python train.py --model="image captioner" --encoder_norm="batchnorm" --decoder_positions="learned" --shampoo_beta=0.95
Rows from block 3 of the image encoder of a small image captioner, named by matrix and row number. Rows with one number belong to one channel. Each number is 500 + 25 x the weight over its row's rms, rounded and kept within 0 to 999. All counts start at 0. Numbers have three digits each.
After each channel's rows are labels from the 100 images, of 14848, where the channel reaches its highest value: "top examples" is what is common among them. Only what is clearly more common there than usual is listed. The data: made-up road signs on poles.
# c3: 3x3 conv (encoder.blocks.3.c3.weight, 96x96x3x3, each kernel summed), inputs 0-95
# c1: pointwise conv (encoder.blocks.3.c1.weight, 96x96x1x1), inputs 0-95

c3.45:512517461457470490525520492517465479528472466443492480504493510463483465509515495482473446544522469487474498470496502495507456500489508478525526456488518496465494534483520522501564462499488472491501513501514474515488504530508463451495505516546505487473500521488501545472509453508481514473
c1.45:456504518514518466480523507546527443503512517454508492514460482463482459504510544467496512493499493520548481468504512495510499519454512522542501506497487517448486497522480488500529529501465520511541519500471535508502491514495501466455529510494513507467479509564510504480550475492465527488
top examples: white face

c3.8:536523495502526520500481475448522481481493517488468509503546537510512501508485532510480506528513495511508482499491557493499522493549470479525512526502495484490520509489517529488511469521518543538533552468500451488495500490536503514503504479528465517455449534470504568463527505505518487461
c1.8:497485473466506501502525477500509476443486497459516536515522532463524478520485458489463460478474533481476474491476508441452541531510465487475461481512528458502512470485497505478506475516475482526517477489516469509480476486489495472520465511456466503521488498469514542470458502495514509494
top examples: black face

c3.79:528469499508508490533496457500517458462516541467498507476477506502474457472488502471509516557513480448495476478541492478515527509526550444496507502527454493516501511483470537542506474518501498515526511545492515509466521494518478469472456478517509526498522533506470476479485520500489523532
c1.79:541495507455457492532472468507512528465450494503505504508547506497464501481492475482454493505566489516502458497470495460474499483471501490509482528471472530472514541483509490519506426495494531498484458497535500478518510502470485498516499465471496490481490485495525529525468488505487468545
top examples: white face; 20

c3.12:482490485512484468453502477514510503453475480519510482497537502524501457476516535505500504453472482478502514474489493524525491521554504533527477492569523501528535464525490450490531508504547522524461491469514539495519512472504479481479525498504481515492549463463527497504529517499525467494
c1.12:460519449521476495501482487496516511472460450487498512500484471502458453517500497493465471498549504503524485495487456480471481524482510532479466519486505501484489466540521502483485461480465521504464494470516480480519516491467545467558507533482498463496536520488511527476457504514502458480
top examples: 20; black face

c3.37:532491465508510485463455499490455474457505512523509513533514527501509503514501511467521497502469512545538497505440512485503441500509545510494497481493534537507508526495521545454529464536469514530537478506523473517483542457528448490512508518519478491499495488518485511469490495523510486471
c1.37:521510476497526486517479512457481475470524508514462505526486493464487472478457575495474530460527529505480512502486509480516476479461533507488538493500513510481487456500518485488519530459492495453487488501480481525471523469469479481477465473460482482508466511492524466483452533490486496545
top examples: white face; black face

c3.50:511483492505545503504504485551553504529532514469486479482484477501509472512473483503497492499490500504503464498517496498485533536475473464470500507525389501492498487497463483508451545477484488517514528539517523484484490512488494469524471467517497505509527512447476533516492522458504520493
c1.50:480538486538522488510489494496490551502500525537522514513555496530530489527482475550483516495524533540465478496519502499477487481514482497490561484484490469464507459549514520524484512508482529504483548509502505520473492552512522503495545507464472489526510490455526502544508523479517500538
top examples: yellow face

c3.95:515495480543509461525469417495482475466521490510462441498508473493495463508521521483514453480506508522493527528465506498504424548500503535495500475525492503493506491518472521499519500497481477512496523499524507502483511466486514490532499525486501458499465485502521529509438503486492521457
c1.95:513528492475495502494530450465477514470515462501451511532496502481496460554487495475487469506526545555511509480474473513509454511500482522467495482491472477485484473503486520504489502464481489464503467522488524541482535465481499477528483495502514435492463498483528460503491529458519517481
top examples: white face

c3.81:531494526529503521494501537515508483505527535486546550494521540503522491543527525525516534499490477519529460500522515508467506495481480508474504519516487526506489538510507539532493502523512523534546517497516511495472533504503508528500489458556438498480539485515485516485512569499508549524
c1.81:452467452475530454447483508505528544497536519493524512483453529506525497517486479481515496529451518540481519525494503489513488519501545534500486496480507522488520505509515472525523493527503479493497460481528555530506549466471502514494473472518520498509531520484504474536493535474499518461
top examples: black face

c3.72:535500536532506527506483513503504493511481465490543497478487492488492494518481487490479480543501463480461516523461539506503498526483507510510503479504512489526495521492512500469528479536512417504437537479516468493480440508536518481513500519510477479499531507481482529511491501471440451461
c1.72:501501527529511520497513510473487502534504522471497499469490466527522527508496486492484461493498447532478469508480506515475554521467470517528471481483485538464502522456490515524479498534549487498502498480506506472447469523542483483487502481493498532553560523513487502499512528479443521532
top examples: black face; brown face

c3.16:501512502501480474506486457514493507494471501478431471497498494495510490481491497486507484514531484485535488461520555515468520521502451477530518523468471510528480517491469504477437536488483493479477543508477485511489497510447536526517515437520482513507507513494464501483503544454466533484
c1.16:486535504465467476499462500554496467512484488482471480528506474509540481496505528486487492506491518533500539519559473488468548497480447500526467524515535485492493509527538513526469503492485529502474520497509462531516470482507506530500496490493462543515487532507530533453489481513530473450
top examples: yellow face

c3.39:469483524482501545480504518482536517478468485464489498510518497506474493488476511494452490465498487518495466466482491399507531523453533519467499487497487504541536521503492520544527506512501520508548473489517451483495494501497526514509462475527437494484511501524505491494487518478501512531
c1.39:516495501476525540542481470496482499485498497494486519504502482481524466499524513543454497533546492504499463466488540452497486522512519486521530493487494481548468483456511506456480489505476503489516489447541492528477454533491542481520523473489452522476485482526494520498493463494528479454
top examples: 20

c3.55:531528528493507482474519491532488468475469499444481493488536531517465481515492527533455524567478540506479507482483487477472473540497493490514513506483492473522493473423489505519444504479507538524535555507478466493491489483520532493499500465492480503484496487459488494501479500513483496513
c1.55:479492473500521488496487469531546529458514473459498487489455468446472488493514495478549468466470506502506527510497521503524457528522514501486516490510492520488515464489530481507520556533500483525521466465505508523471520511479481476519477511478502504523516513490534523471443521481475485433
top examples: white face